From a checkpoint of a small self-supervised image encoder.
Data: trained on streak pictures of flow and ridge fields, 24.7 epochs.
Rows from block 11 of a small self-supervised image encoder, named by matrix and row number. Rows with one number belong to one channel. Each number is 500 + 50 x the weight over its row's rms, rounded and kept within 0 to 999. All counts start at 0. Numbers have three digits each.
Before each channel's rows are labels from the 100 images, of 14848, where the channel reaches its highest value: "strongest on" is what is common among them. Only what is clearly more common there than usual is listed. The data: streak pictures of flow and ridge fields. In brackets: how many of the 100.
# c3: 3x3 conv (model.blocks.11.c3.weight, 256x256x3x3, each kernel summed), inputs 0-127
# c1: pointwise conv (model.blocks.11.c1.weight, 256x256x1x1), inputs 0-127

strongest on: source (100)
c3.173:542519429598507457542620471470525448613508551529541514531584550399467557592548525420622446483519548559523486587578500561451503546513507431491554516554614486489440463570476583574497544485484570559577525605545548492510505443518555523545572533529476531505537583478548486428632501555532465531518577419512456469461536502452455528517549546462461544521511544528428527502524547516541476502587
c1.173:494553522557407528578579504497456511538525579606483570513542543450551522528560521479534551568554573516563422529513491589433532528544473441442556531458592529632468599530557458524434557460448494476478535518487466511497507521443451478510513459537487529417513570421459472385486524538484466506497564404484572557522590502517448540411454613480482605445477569584534585432519427545596532497472

strongest on: parallel (28); loop (27); delta (26)
c3.203:498525532486483529586509463552542433494505513492544594530517485512468518566561550477560494581492559520492531404624499438529530550534454569452542488567439525507506481614586515484497483565462594493522549526547512518576491423548455555500587530523560543517535665493500558538569503535534397375508490465483536518476557431517570493520533568534401449453445531501459539461616448553514491476530
c1.203:447539461516443479498521471509519442538517378432534484526448477600530455549387464522455552413405501611566531333485508453442526531558578540439421538504460560569412502488457370552440476506474367480472482528513503549584486458405471581344454415503508531505458459462479542516441545482546488435417437518530481414527473492498536540579501437541429509587460497454465482561553521478493468444450

strongest on: pair of whorls (36); loop (34)
c3.77:523594555427518536472537576461549425515532439422397473457422501473419512509488573428544486449536570459448547563408438531410559528520487405484547530466485443559494482534497546564467530482499470471464513538485461622587438436478508464513507392504535492557496524515458481418524449492509509537566523488521482521475440526515473421460428471519472474514494518423605542568475514576523497534490
c1.77:433581527535537441550450514556569393557479490506434493578528602511521541491511525481541451609551555442418469509453491495460502476578457398514553385457541496551526549549479564498551556449519581515440533475446485555464496462496482466510602502523492533452547632469571516395572525512518462529508496515485469533440540481475507575503472541427523427531447567495501580565551503543537467539497

strongest on: saddle (89)
c3.177:467509496547464471574567540464476463512487541508563580504573456486517517521458490427529456477508542484499498492516517494435506559489478441432540447577419458520540499497540528464470580479460502459548551508557494509544512590501419497513532452590540420497454440483604619540515474501502411449525524401537559427451472415494536533572382497462475439502478509529422522520468501475658515521471
c1.177:528542400442503468549557499497462541536566494517476561507526456480506538464520462493518537445514588488512466492516504529438533575525558498449488458480544462463470444335531534525475545440393482432630439526458421530444543456491511505519554486656406466491527467344498577558466508471444447456438486539424477440448423435448493382492390493498496541524469544462496522544444526529515491490440

strongest on: fine streaks (89); source (41)
c3.100:499567572557437456463482537519558550459523516514373514462512550503487549454500453589564590528523563550421513495538587422514530457500458459444473500496511473582491514435499483445585508468488486593397520578553507504497562517503449547590455502475486587493628493463493568413508437508516576481516446472488519488560494447486525492571533520503564438512552564430510526620403488546553511487529
c1.100:480556389532455472441518462450485569530522453475488547550522372412487546460513338663591526498533523463395480477441474452512560483561471601478486475437508525554387548457501432557511474556466510558493437548540448464458570502399447489555471507497429602510539419452526511437553441522473512536408458416554460517536483489518493479538517626561505495489503512542539511491373504530467453451478

strongest on: pair of whorls (68); delta (26)
c3.84:497378497453529453533539464552605453578530481518395520532473477473420520583494545554564515530514461497459566558568499566428556514459490455548479489428524477612412493525505558510509500479534514465480587496457444493520438515514498535455532485434521407565681565457436426472415484505530577567565488524548461406472495530546477495470481535524481505550514553454522524432550508544540493490451
c1.84:404453477472498431479464526522534512360423396497445468475488495520447488511493533473511366580580426529426488534514532396486522461427340464519437405434443410437429535509471536427526481430522445436447505488454479571492411519573464476537558470478513530557570494490566520459448495481491446508426534469499469457488535449498452491489462471450429514469499487480529487404487474481461524508428

strongest on: saddle (100)
c3.147:575583449485439406600427441417397533559510562512511538477483417562443552509454499483503490525550555580548417459484510463567437448542397451550568548497531432514462520488491517480473493357494539524501487542425526430493556529443526431544557507417513562474568573558622529418544477440496434519529619525548492487432460497462420462576466565415438427449428561495472542525397486585486446472484
c1.147:562465470471508581590500430413465555544525530469462536417466388518537523474482467540510481422470447442452465475420520484579406465497556490530554469517452540463497523480490418560453530418572487544548476545475475467486512525454474380419570396475444499384522558487570495496470503458462549503530582607482555416445382527432547493584450551447497532426441528548453555516424466490383552468500

strongest on: spiral (96)
c3.29:478489436564514470506541456510483486567506548456525526467526454524460555444427527456478408473541561416477541499506534498510553439516377522535574486449488524488529463588549456413505553579462413526446509532553409506527563479531507541484469489436505530478547521482564577554395479516481519545569496335525575452506420509503576418563456509490533447467466478532524480486565486494434505514562
c1.29:526514422543480529540513468476466580546487491503492508579422423430396511569496438534527460506484516421538539524450507545552481423509528540465586511529491497446442532477417542566456475551461513519525364526555435527470532501469449457499533500437451526557589461464460480467501539493424492427475511492519535322418366525499490457481447567435507498469428445552506478533510434450471439410504

strongest on: spiral (78)
c3.78:412490504479500518612517585562427515465440436540411584548527514481582427497465607521566592507563453485467465511473575471510455587460505538563512562542466547527521525461474499486560481520462503452426474416550379488508493495506453471559529646507507570562612481439476461476456484474459509405481511470437417585472539565442460507466514462530564447469449493498551470446502465557459415525593
c1.78:444503524459412539554511561594583471443535480550375576481518482493465526500471447477505502494532433492357436468488476414516369524477425532404483448558434494467448506512500522461563514445527500441418516474517520474405457531472460524585467539500463521422601477341434563518466431571422510467422528504452417550453515527462464427461427508513553450376533481434486501506545466525530509519506

strongest on: saddle (100)
c3.240:591557494494505416461448494486522585468502488453535525511538531462488447443535555518494518529533504475410568525434455519443489529610523517549486510404374455447494527518493467497520521484500427491528547506506452540525443546535533506581588440519531544418605479492480519541612575462471493469502454540449463480431393544480530470464491467523473582447492518393484380522469464524514560490464
c1.240:614568412544504481435501462492487568595614418430509513527456461543487513445522520575431530495493503495481531497410436510491483520605571422527489522521472527536595512535504527498546502564461440576540437521475480574501511507393445402511547529484466478595575477541490532505542548472474508543444509512449539606421404497465512460540603549459534543460442562461544477514501561495470544452511

strongest on: whorl (100)
c3.182:520566509494498535474463509526542503555518592424548547504579462434480413533461472520473432549470505521512559453526566631484577523572477432567503516479558533487501461520512520487483510529520480453481507541505514542539504458437472551511445555437485427454519573482557470515594540492412522551509503591444533383535513569527568458659494542428596553393594505546456518579509518462495472509499
c1.182:538622515447423493488527556501512443534574509450532513405585546545529463560445553533548463502425562490484489545494545505440509546481480515516457498549502506498578439628590528458548523550490573489434501460476466530443451525550571531569491536498516464503471511503565500600519496530434433481488501532607575385580477560506557489684463530468459520406502480541476544543470537491471553467479

strongest on: loop (100)
c3.237:543423556533476415529475490483438422513524433563454444471519509440456449486472539464425436406361429445476510514455528521395469482486531542448431567432533524512480420483474505505479537604441499505517490434562470511498563478529520565455474501519547429529526471496510543575515503553566466441499547471509547462589480501539465465520530434470472586556494464400519548420393522427557519524522
c1.237:479501503395472461538371452560606541668579501555424475561594549530485486569431499513490467609494420439429535490502396482570419468532437507509608520516524586544492433564470479498483433537570568499474463530560540525427465509516540518550532534493522549517538536426585426484567504493468457420487537504522536456473499498615448550506564572433542492575449560520505447495600555542456465551564

strongest on: source (98)
c3.9:470438534439408471556589485503506480605550413521416490589544477517490547489452469435589469530586435495439574540528518485450517562507432565460489495509506543543411568620403554484537488433537467537497479377456488487489546499547514550576572490493537515470559465437489439439556441539559472455464571490513432563413573493480523590549471582480497460475471473585388550517566475529528505536512
c1.9:465478491543443448517543477388505509559529534402422490505565467492409497483413479499532505468532497505512525444560515507582443497459506476457531515498474594488460537544493470391527488515524507488551522488414523501533523545498495461517569408536536420509483475327440506443548484573481579465475550498492504467487531550476401541492516520543515387516516542520407499481427523516510498457512

strongest on: high contrast (100); turbulent (41)
c3.68:490511483495563565522506437542516437504545558498517514515486519521496503545514501429511498529493513533524434418487544523534512464539501538505507485569499528489529527499539498421565539561492459498510486469738508721482481497488321484486521511484475464474517571515256510537518549562471544527514493521207492489488473498499531555481462512516498454480501531551511553501537413504525431519524
c1.68:517442493375517519526428505483507480460540431499538429468512447526488429461444438443446510454476377507505446417490465470480543504480545511539513546474404509527488453404442455536452382443461497402527472383530465508485501520474370474441449479525477528497496440459246474545475507450416529459488423517237412498524496555461491527454432507489416526530472467531577465397509509450483392475508

strongest on: fine streaks (84); high contrast (65); turbulent (43)
c3.3:343569458518479528485477484475565480499430438440550447497476548544482424476590451472459373521444552464604528514574554521480459419542485457542527421543495515449544455538490502426452507550530444483466433544536562461482416440496471512469479458489520523441422535486598479484481503475476490528534412516492635466574495419468520465590485506463474486415598482528485482470450418541494555411470
c1.3:485616470547530448508493465403417508502483399537526502500495475475459502492523464486562475489452539483494471541487498559392548449556468493550480430538558459571511481468575522428480501507481432509539490478539478462566471545507407460515504437508477443517447614507569479524511509433450559489470457513552592548590440522536561469600578503495479586443545480465463519434430418509480464467465

strongest on: spiral (95)
c3.149:433510519448546427583572533535505431457526470520493548414508512509403432512492422459482570442464467567554509482449454577541480550538469556451480585495484541526491484503473501555545503498449517526477466582431536491554617450476558526586433514477443442500467525501479525491527454486500538476528476549506418440522444520460467439402488420557441489580456437504441464569524459341514577427442
c1.149:463550571521516513599523586488491503568570535550505503576531552581410429535562551489446473479498527530474534490464548519506487476586417486471510435519464581444553506557527529356489531508536581517490496542488542557535565489522448497591433493530549399473420540527517505557570578455553584537566539447574496490454539501501568560506410520576535427462555545535410485540507532473485626467525

strongest on: fine streaks (99); source (32); parallel (25)
c3.242:505438478455454458513480429414571541474587508511435489502474524490458403518486562520471511643544430443470404483466442455453457449482506418477424521488513431435440466517484477463539446527524491520451515474386528312460500469503560458463516595496484532504603402487493472453498578479508507550437528422469522502496486551452499497539495490467514527506505472362535542504505505477537469480443
c1.242:453421497420494487488398492495461493443520355526416478442453489544456459401545485562437526482515507487439415520540483459554487482441520467474448512408494381505483391439429424506564439416470420405437497441469396327495424478510503458477487542457480531524525480543544464472468517480474488495486436481518452499464491516481447446404413426448419470567466469333543457548516474474452504572516

strongest on: fine streaks (86); high contrast (71); parallel (31); source (30)
c3.148:589486529515483502511539423466450503383557416517470492443522412416462520474488439481509484480372534469538547533525493474465386480537444497539478520437521357452583520438526513445588512564528532518524460490447498513486492575522453408479496382456475425484541492496461450529484541501541539567489495444507572509500548453477539509537493427512438457406466447521415572511442504512544549469474
c1.148:519571383525492461496480540407476471474594536417472485473582402466424485396479502478458548519441533491556468553510400501522552555667584522522580570598438473522507447464424464551465497481470547563511524562462433473501476560432499487536438505558485511390527511469571482466585483496568506567527464591547548543515503550520481456544506420603400463432439534514551511510406470536471466511487

strongest on: parallel (81)
c3.216:520547456450543420485496407493408530515530466458563475535460479510516507374556570503446537508571528534451487521501482539478492523524514495489581528475493501544449507470445430547485522491457491566529412477482394459524572623473552509588581510572451546444615487438587521647568523489477523524529464517552529555451534544474464473458472550534452544568451572474564507489337464489438460445473
c1.216:531448475425464428441496433481469516462547462450535421552474523460535491421490388561432504447490532402488501535516460482494559553424466524437429548438422568513466487429418530530428487508456437501580507454446516522531570592463482582490465575544425582468558521489469463547534502504445472526544477546451475550474474472435478530490441499535531534536509520461536522558425534454600447468486

strongest on: parallel (99)
c3.16:405569459442474469515519403522499364407458501482622496520507465467492441531560520446490395495467494531505481488489444469435533471485446520584425452506550511494453532436495503504433549493425528478535537449474470543531478569464547504533579422448396454453432481506447427568475554525451485493490520468459463436358488520474495417454525418501451437409415399481476483458408575481454457475484
c1.16:458409488450511491511477450526373515497454453438529473491486505423459473504435505504477443429507501504459508457485511488475403463452555597538462489554394517535509517453478497548481417518447399365476458450428474511511497537490475537540495417513500540439584423525455449502531522450403424500478466583438387461393466564491503360482558436577404551465436483444437538505413543507512456481498

strongest on: whorl (66)
c3.34:546528499463497466474466463543450532492487505493610508580502484548521480447529478490454500523476546502518555508450468658487507488556558496523589483486498588499467520499446449537486511465421493564489484419468412528529465545393581506569503510469459546453505492473597444562545604510512519524457440549584519477437476549544464468500524557566454560479500456450492418457438451496495487469414
c1.34:465421550448435442398480490605494497474550505499581472531478533441451436444525499535458481453412431526437532490519624531492474476515433508523467417463510581455557480480433501503444482392524479435491529401477452504493498548547583605496447503504547497439502472409478502565493536500427476551563428542502441615448524516507522488528465518463479498522496491435433506434367502557538513453515

strongest on: delta (41); spiral (34)
c3.155:554577503508531434399436532410525479553537432464487428460533506483537466493454519491501437413509509522480508513507508495390507516507548359537503548447566418423394520542510536543537531425506503444582480465468497460501531510486519533629566447509465489483367556485423537359463506511575513555522431542517473465419508576484480546520550481442512441487523434421531517490557482574503520542502
c1.155:476580492451526517484429540561550574620542518577446563491506419531472537531556536516531493501411608490489488505498501528512500529664525346538527490534554452468494517481530478510539522558508479585492476456558528545489549438520464459573390498499483441402370547475489536463531587534466448489460517532522492481423545526473552585411455557436523564505558494513451490554527486475490493559448

strongest on: whorl (79)
c3.244:568502471510419519461439515521516426602405561547446535541473567462542506530461553429571502517563452406536413460425533501499433497501392440413505472439483414491474508619448422502454525378478577418449496583404466472469466462484522487552515386444549481534513569502434558457488502490536493405431589489532473533487552508449473500504519578508523420462476499435437433522440527489448469435470
c1.244:544473469558444409450474441491465492564478549424473526542516416447429487619471414480430434430490426507558485385447441617491467495537526405465527486432541533577505456577429467502434489517582473589585512525515451492531550505462577491518543489518466390549376493460555464576453459567471454523453541629520448425427527454429487439604456584609528482512498492440438545642467597560476489464411

strongest on: saddle (96)
c3.142:554582544467460350457393550565457555501493434385409525476553548411453428383460571461429506526517561587496473491467510453431463514563426470456518507552482395481428467411482435498486494493466469455548531441498459472548427496531490442469483459453474524570558395549498506499575429444466508480532517435541366510491464526473566445391459427591453501446520520441501415456463488605501497536505
c1.142:478608480515531379477428509546575528494530534388421487499558551495530492458477547480551504523614453521482510520467424463611519473529447448510500530593425363544538510481440429473538445434434386581420467407445460453510469480472514542492495558468512557486601519488497497425552518444467512519531566491510385508435473438576466447449517506514481401468444565490480466532486504526531462521512

strongest on: parallel (94); high contrast (88); fine streaks (75)
c3.249:467504548539477549526511554467540433508542448453587461453508433369496491429523533449510416527432530492487465502527514479455468523569511504613456491423453485453530449531519549549516562449489354542491448467520500499438454482503525571422473356483528516508441545428494506522542463393505499560502488478540607555479474502507561424579523397482432544471535443505446468447410538469517531449432
c1.249:544385487488392480380478455504518480458479456485540452497400422427521506442492539425514421474507483530454542560582517441362497520468553547541427506415414500517484455468507527552483431522571413469596494421486484564527508460472486480496464434587469517444463498479473493589488518417428502474494526536505512478483493514504518418553488413461427568517503475461520454440411549479526524477469

strongest on: parallel (35)
c3.192:439473564507481495592474510498553513555482592549556485536541389537536435533442575526506385535346522546441475550488498401502468500522425561489505454540527402480556522485506520471511537519475501539483456573412423464531468456559560456521484456358481475516466535490545518499504429500549457533496467428583520434313473392536487445497518501479452497459532466491491468542487551495500615412503
c1.192:432469505485533488483475513546512473493498457506569473396432476499473486491502498532455443462422448519465456506451479456412437524508552476522363461580463499471533465478471452474441522580469412549476454451405395522542520511493487542420511394507495476498486558449571486543477468447517481474433515429516453401388445533529491487609549389514423537514426436415410527482527589498489562421486

strongest on: fine streaks (98); waves (40)
c3.27:519475524458436471537539492512507472505465518520457511594528459517493497500576441462543470538575429508468435553424463418587442486506468483502542447460486541460436554502491501444434443477503556498445491479374503458456470480440579444585608673458383558473481643533616469502523559445461452497466515453484401560526467465482488470487437524487497460448571527400504432441569496459506467506567
c1.27:469424445516462471504556457455543492515524534515428506608520477456498494548573496452509469569521501396443451530452453460509492514469424509435530371465561462442584547525543475396456479571567511539413490510492458433451462444502513495564568599474438583494491570455574521441595511455477429466445564480608468506493535486563486489422374517479567437416587496431412531479534407488431518520554

strongest on: loop (79)
c3.129:484518478456454445521367518493477496441283369538510495441369538467395472452436478464459486527469487426466486502419519504445462457493533559494486451452469472485469429476559450502551495478504567498477553447480387523470521493601548490431494558439596445460547495524589420477353499484550419531522501429509544442501503503387449490517513504488464524603451385427451483472499515483501571509567
c1.129:487534550554502494545462527489508442568272414587450493464369474523420518560497631444482442533507410467472533456473445451556476456484480490543475464506559491506473563544523509416531535470525527405546499495472457459474473462492470554491519504453591468495515507550441467554356534532433460446491475464536559456488457542499522534498478516395537565447450399508399585404504443583504519561500

strongest on: delta (85)
c3.145:523486514542505398491489559545492510479599521487486536563528588442510467409518464422454521458474536451432485517409428497451503475563512490579537552534465513522444572498472504528542444571505523453437533440460505480560543425501437539466448584538466459557511465480525511420465492387443507398534536489496438443438471596486500402494555453524648605509546431470477530446566475520560482551526
c1.145:515565380596527458619548503448424534546517515526442526533575600510442537509481491525547534579483511427481496509525429568561501486524586492443496527557485470530421585532519547551530507504484560427473465531474468519556521527433510398553418526543460475492571524463520596481516524481440546530491598475469415383462468585507473472466464496558573495470460522474523501522540555451493448501477

strongest on: spiral (39); pair of whorls (36)
c3.45:496510540533504460511469552473471485569517444556525529473562441489486549498516513439394439575517432505573516487492499456463493547510485614502486432555514504484439513491448507502468530482448431559519563476551492482457503526519551435273508471515469507447658510456490528555474479454434429492444527429564566539452428507519546379576475522558492496453482558527483543470503486514440448416484
c1.45:585537486530537436572577468516491523537527527475465597471560365525568495483513514501470449481475528567530456501512420496555523553507439563533589548486478489503433520480397514483432535629458452524555492534499401492392566510423436417454538467496414438521538528481474528571570561551407422463450513494500625438550353525514530490537513490485520538493443564530502539522501509487498491418427

strongest on: saddle (33)
c3.103:552581471518518532502444505527457572572453452581594529511459553482446478533498426491481491547372516568540506595452443547376511488564518447533578492556631431497494467459491508495517494549480518503484446403468448519418639493490470509502406443467410564456478527554426513495524499514492443562529561498575415427407499540508546453477525441469450529522495527481491501473450457510451456570501
c1.103:506519573590438503598516522484468482512434479490521517529545485480535524411465535500436493604376579569486520483462644501488480466581498513579539411502480501466522518476539464477534553468462530481510547450530487473552551555570473468598598515537552528387497465546471482450545477435435538456502496531458475498494542482517502474417529445484481430500502477486521578485391551589547535567539

strongest on: spiral (41)
c3.81:574588478475480526469518426433488502458526521443507530488465494613478440517423554498502447489474483526432435457458542450446435499496485504445540535567407530555444496549533459442459403575582512516547470569560483456551462366478409468415459562484453535523515635452391442486522626541524466481438449454440523551368507432492472449580485534484526496452387461505388486478573447486422462455454
c1.81:547510460421481551492461572507534503448415476503467527568489529508470404480444549471441391466519466533491476444525510393453493500485421471499522501485524514506559446542505530458443469589519542462440493546573560548468486470551494507456413540459563477491421538375419553500512516493495460484458524356426465449375502446456478493603376608480562438468578448438464547532563438454471447488538

strongest on: pair of whorls (66); whorl (30)
c3.114:550470570461506435457458499499422455527550494505450464442590508383459498440458507521489582464465421496522555495465538512453576512499486435545506554443467432502491552505383522509455525539532518497465527457548599581455492541509534520490451481531478531560441505403497474464497508493452534472557509437516670494617561563502552536502525466499473571480550470471489437440550532480488485506601
c1.114:525510424482519543534486476551425568538481523494350482487502580414587577437441443517454592481503497466491543478484417523546553518506460509484528489552426527515452404503432507493375401547419485455442450576450495515534493496502517396518559502558440527461629451371404549495417519472509513517553599480447448463455435552447544506523503546511536541516546528443459496510537513498494484496506

strongest on: high contrast (77); delta (37); parallel (34)
c3.128:429589503408498524515482491583577502512502545478561444465547465583455460482587464523530402476398453446475530568534502535477561510436453442502561467513498539513485483567526517468425559541400421532414505518543495472497508345513526504445498480507430463436369588481468520489531515569435527496608366505464549499478503492527527510567566552569494487528495508494504518454541465511510468396567
c1.128:513496651526453473454510486562468515502512457507457417459528489422403558532557421465532487477417544561537523537515646507453533494452518469576391509609566515435560531537573552410622517527531464440567491408507578552456448560527440483459532443467568563489507465489516442480366567551492438482524475568490552489531546554481533473487478430465545530480549444462510458485587411442535590516540

strongest on: spiral (77)
c3.236:504527500417508548489568480395484476576597413480549502444526450469467509451459441541470449452553447520528504491477506509479498598571510369519570529431507447465493521496537489543527507567477480519484529429536505495441454478473493519545496452542517398425353493472533548523509515442484522506534444511557460473444421518504469547517516473473574573521469491475474526513472529513597577381430
c1.236:551541442462491495487477501512538444555431525486520527471537377441569549561502453477501482437406447602572467506407483583470441497532575452545597506566439558458446534561542542476477492471514493550527461436529425539444449451477518441506518465496464397385420434495538479585509521456460438460457393488464541455438392476442441605557443466465504525536448428495439469477455554509468507469486

strongest on: pair of whorls (79)
c3.193:541495460516481465512472595492491490465513520495371443516512572514435597431508594480592534451443481501574480505487475534481439455514348499481500437508448485500436552424502518492514519551437537575493556585599457551532573482510529470551383493551533473481533539492527649489484507497436546492432541491540534465442511510546482465516517476531480490555500524471406428496528443520498489495561
c1.193:538466403582524456553396472470493522489560472458514499438451513482473455434496479464450545448414399503509509524367456567482539444477579515509461517490396417443472513447359515504547520552602443541474503500434428561437518422492369494491443457445620568431530489460508488464496496470494493501494406502504512441486452555489420441470566510450485585528510463451500420517538496611443483462496

strongest on: pair of whorls (64); source (36)
c3.107:436436493443450422540527544493508484510423522590561509448435588581515591453532534489497450535514476593460492509569506520442407516484494462469521532486560527477391512639566509523528501569533589482460498536464455474489494428537491476498540485416608587522450590517499520352488441592371393473616454452419421536451456450456424509551427633498617469486451518469488534531507461510491434558564
c1.107:451535523548544468523450520466526467475419560555518506507455504632528587470567527482447394509512526588427445493502544433499402471483505402570495435489523506469496541576580511420459554537502553565425542520521506546419571489559541501446557513431586452509457505534493563584571473499422532539562534326548517550523522455479502449490458562515537467453535498471500517478491473572502580566589

strongest on: loop (79)
c3.221:457423534487539463443475527425438500490580534533490474468610418484490475414482531441456520532542520555448485470445523453509481488556567508481543456424467425534546538440523475508565431399502463421417492495532516460564499473485437441489629511413512420452567417532468452386473482476489445504479509486507466550451479497391533433456452505471524479446414542513492604496507533472446593505498
c1.221:380581452547467537593535444531382501547550497518483454514523463555540583475576515454502399487529502557481515482478445518552532453512542482643548414511506553380414502550510543450501582521505491440395503415455509414492485496465502434494568491458508425452624482501546393481569556451525502470518601513458512512463477560517406529471540572476532461505469527567403531455500451519508509547435

strongest on: source (89)
c3.43:549496417527454501568425560487568427567517493526593585580488556530446535502519457434437489548523511550534582534462511462444515567505529464493485447432418567488458443491559428490474412568489517571454465492519488503508443419505555446479541570612501518442578531440529571481484439418530455460519535489531428444483497434418502477487451518472497495448482395454369537462649533652454486495524
c1.43:557567492486463493530569548510508530555524476544514593525521390445453496511582400463503443449481526568507508604461474511518484482537564534483532402558507545469527508597557479495414573452469512532596537526480469542500530521491452506504557530576503535450454512522570523560553557458528457480518608526546549353431371501477493521553379478476454467552538480430470531415574522534490453476420

strongest on: waves (100)
c3.33:535544494530500510572484376414544484555436635537487606600495466509502504603530487458385485518560588512565529468530443511640489463490482546499503443479552479457490537579439488446513456505511538573509486548587397522498506471502454417488579441446448471538483510485472449383442412479489466511519508421510496421410457482367465516500503560446489469540524601463518532579505518566458403545541
c1.33:415556482452524502564431493531477538523412541544555519496517510606502564501497448433398517422509464536479538539485422485483446496615530487506498415553550519481463466509530603523506490529480452560534431573521379462519462388497463452513605468519531500488425497328474470464458476497445486491481505492471473459421466456483473498444481530513521434535521436511472538524483463509473464494523

strongest on: waves (73)
c3.89:451602490505515540495522528545571413485523487486568564534473454431570523528521526486489360597507602442443511559593465466536438481492389516520409492579436446437562467575526451434502555542519488583498426536455462576529518536440497548469563572499503579497370473448456485559538544489517441559498578409542518490397452587507589459529463494523506484454463520505475573503535554523587491420509
c1.89:494572540463467491505507531459554569475437480474540558535490493471426574550624546503545524643491576472497518580516486516445471552570523571503495451482540443511568524527538473541588577481486530566655540586597488511608529531502470530594588377458495422470537434435519461515550489576467489456516470466591532453509483538503515410573490475465448473552519499507577490489479495468541475484514

strongest on: high contrast (67); spiral (60); pair of whorls (38)
c3.217:347544446525482494488522518460607526464401462555456500592482516525486413478562488493485528547558519523421473547524490497468511485493498586505451452479454403488436484523495549521486426456429437472567395474338490429459499413490434509480404548555509485541521515459476463512445518386438438506502505525443379549551525496391429473427449441479538484466510458494504452386620459523445452475591
c1.217:343518379427399555461500504516543481478458477498512482482395516493489418510536475482508473519491425510465480489521446491490494554519483541558438446448456484400385453477438469517520446426414463439534475443412451498406523505475489468443418573489416509488525482398442472499481473402521505498504526512480405505534510489479423510401474428490526484528518474467563435483600444522432440435488

strongest on: parallel (86); high contrast (80)
c3.210:491484452449535569538499473522394519406498447464525460536483433511492527422547480456437385463419480439636531496509518567420558485504562475494409442522555516482572495460498502567418514415483453496477490452445542462584479504483521517503556419586491489391408455465449471517517450552572533510459536555484421499501523543474531443430529457485435560560507414429568433427350537449440525469466
c1.210:534494419359541506478463434475450498475566516498528519553474511507468491507535465512464497490479530478565537520534439571428499519468579485504512422403533583501563479525455524551400392463420519464553406404454430563577489537438605447573507506560501464471506542454517549537542581493480508511538439603470509528454538554481426473467514526474439605538488445531508445449471490487491435435460

strongest on: high contrast (100); turbulent (30)
c3.4:485475465577556525454537445569508414457490415418530387438431541519574544427419472419428492417397540517518447456487458447443466494394536432494472516511495490388484442456449398475502423510476456504524508466561502538454417511459370495460513437492488467454469428461458535535512513499479523493484470564450525453466452448444588480443518414442504467606551443473540426467516479434512463482568
c1.4:461543504547468495493470473468550467568589561567529484588577569576537567537486490497521498544590551568576429476611479510564528453485522515476539473467448521441617536587432455465451445504547604500431408531593537544430361473519517474553606565516536474504574549537472458540611540494440494483471501513492461578560458417495507394493423550440558542485456550612474512453543526461496514498464

strongest on: fine streaks (92); waves (29)
c3.71:475491508547274465533498493439529536515478603558440570588438573475534584522549490457530499546423520447426432305517492498537476455565377495457559551495570467548514535514494391455538479563556539617464489518451567423543508455503493475528508564453465549526518563473613499498549413493559457387424487531554500558482519514470544453450569480471518477499568560556499459563498499421506535476438
c1.71:461494403537475451532509365402548500542491538548456497547475514547517508497408412534439486536431473443497483331499488497582441499486500527551480471505482526546383519479531392595512441484529507443516406555506488501494575450414469467462550595511445523507533536529525489522490481515533514422529524519514477430482490477529428484519534546536560539479460539603517478560522506495490484483493

strongest on: pair of whorls (99)
c3.131:552559464553494441476504464545480441489550515532519409432474474457463551418513484490465439539566464432556546487531469597478575519530470507524478399493548450396523554594542550437504530457437503522462512480515504519527521454454539525528568466478432552464640495531453468527591539446450452564540484434510490420318477557426523578604546554505549463418526572465380483485442496553534509525409
c1.131:460535530511475479533560418470501528462526499544567491413497393570461587572456464504438424559539492571589540543547501517526424470557551503543553482478512502409489466542507523440387517527465462551476599481442504516543464560480485470497565323536486534431525553480511548494525533517498522528550482489502584381379416549393504522552583577492522432499537567528415507506539502546490551562461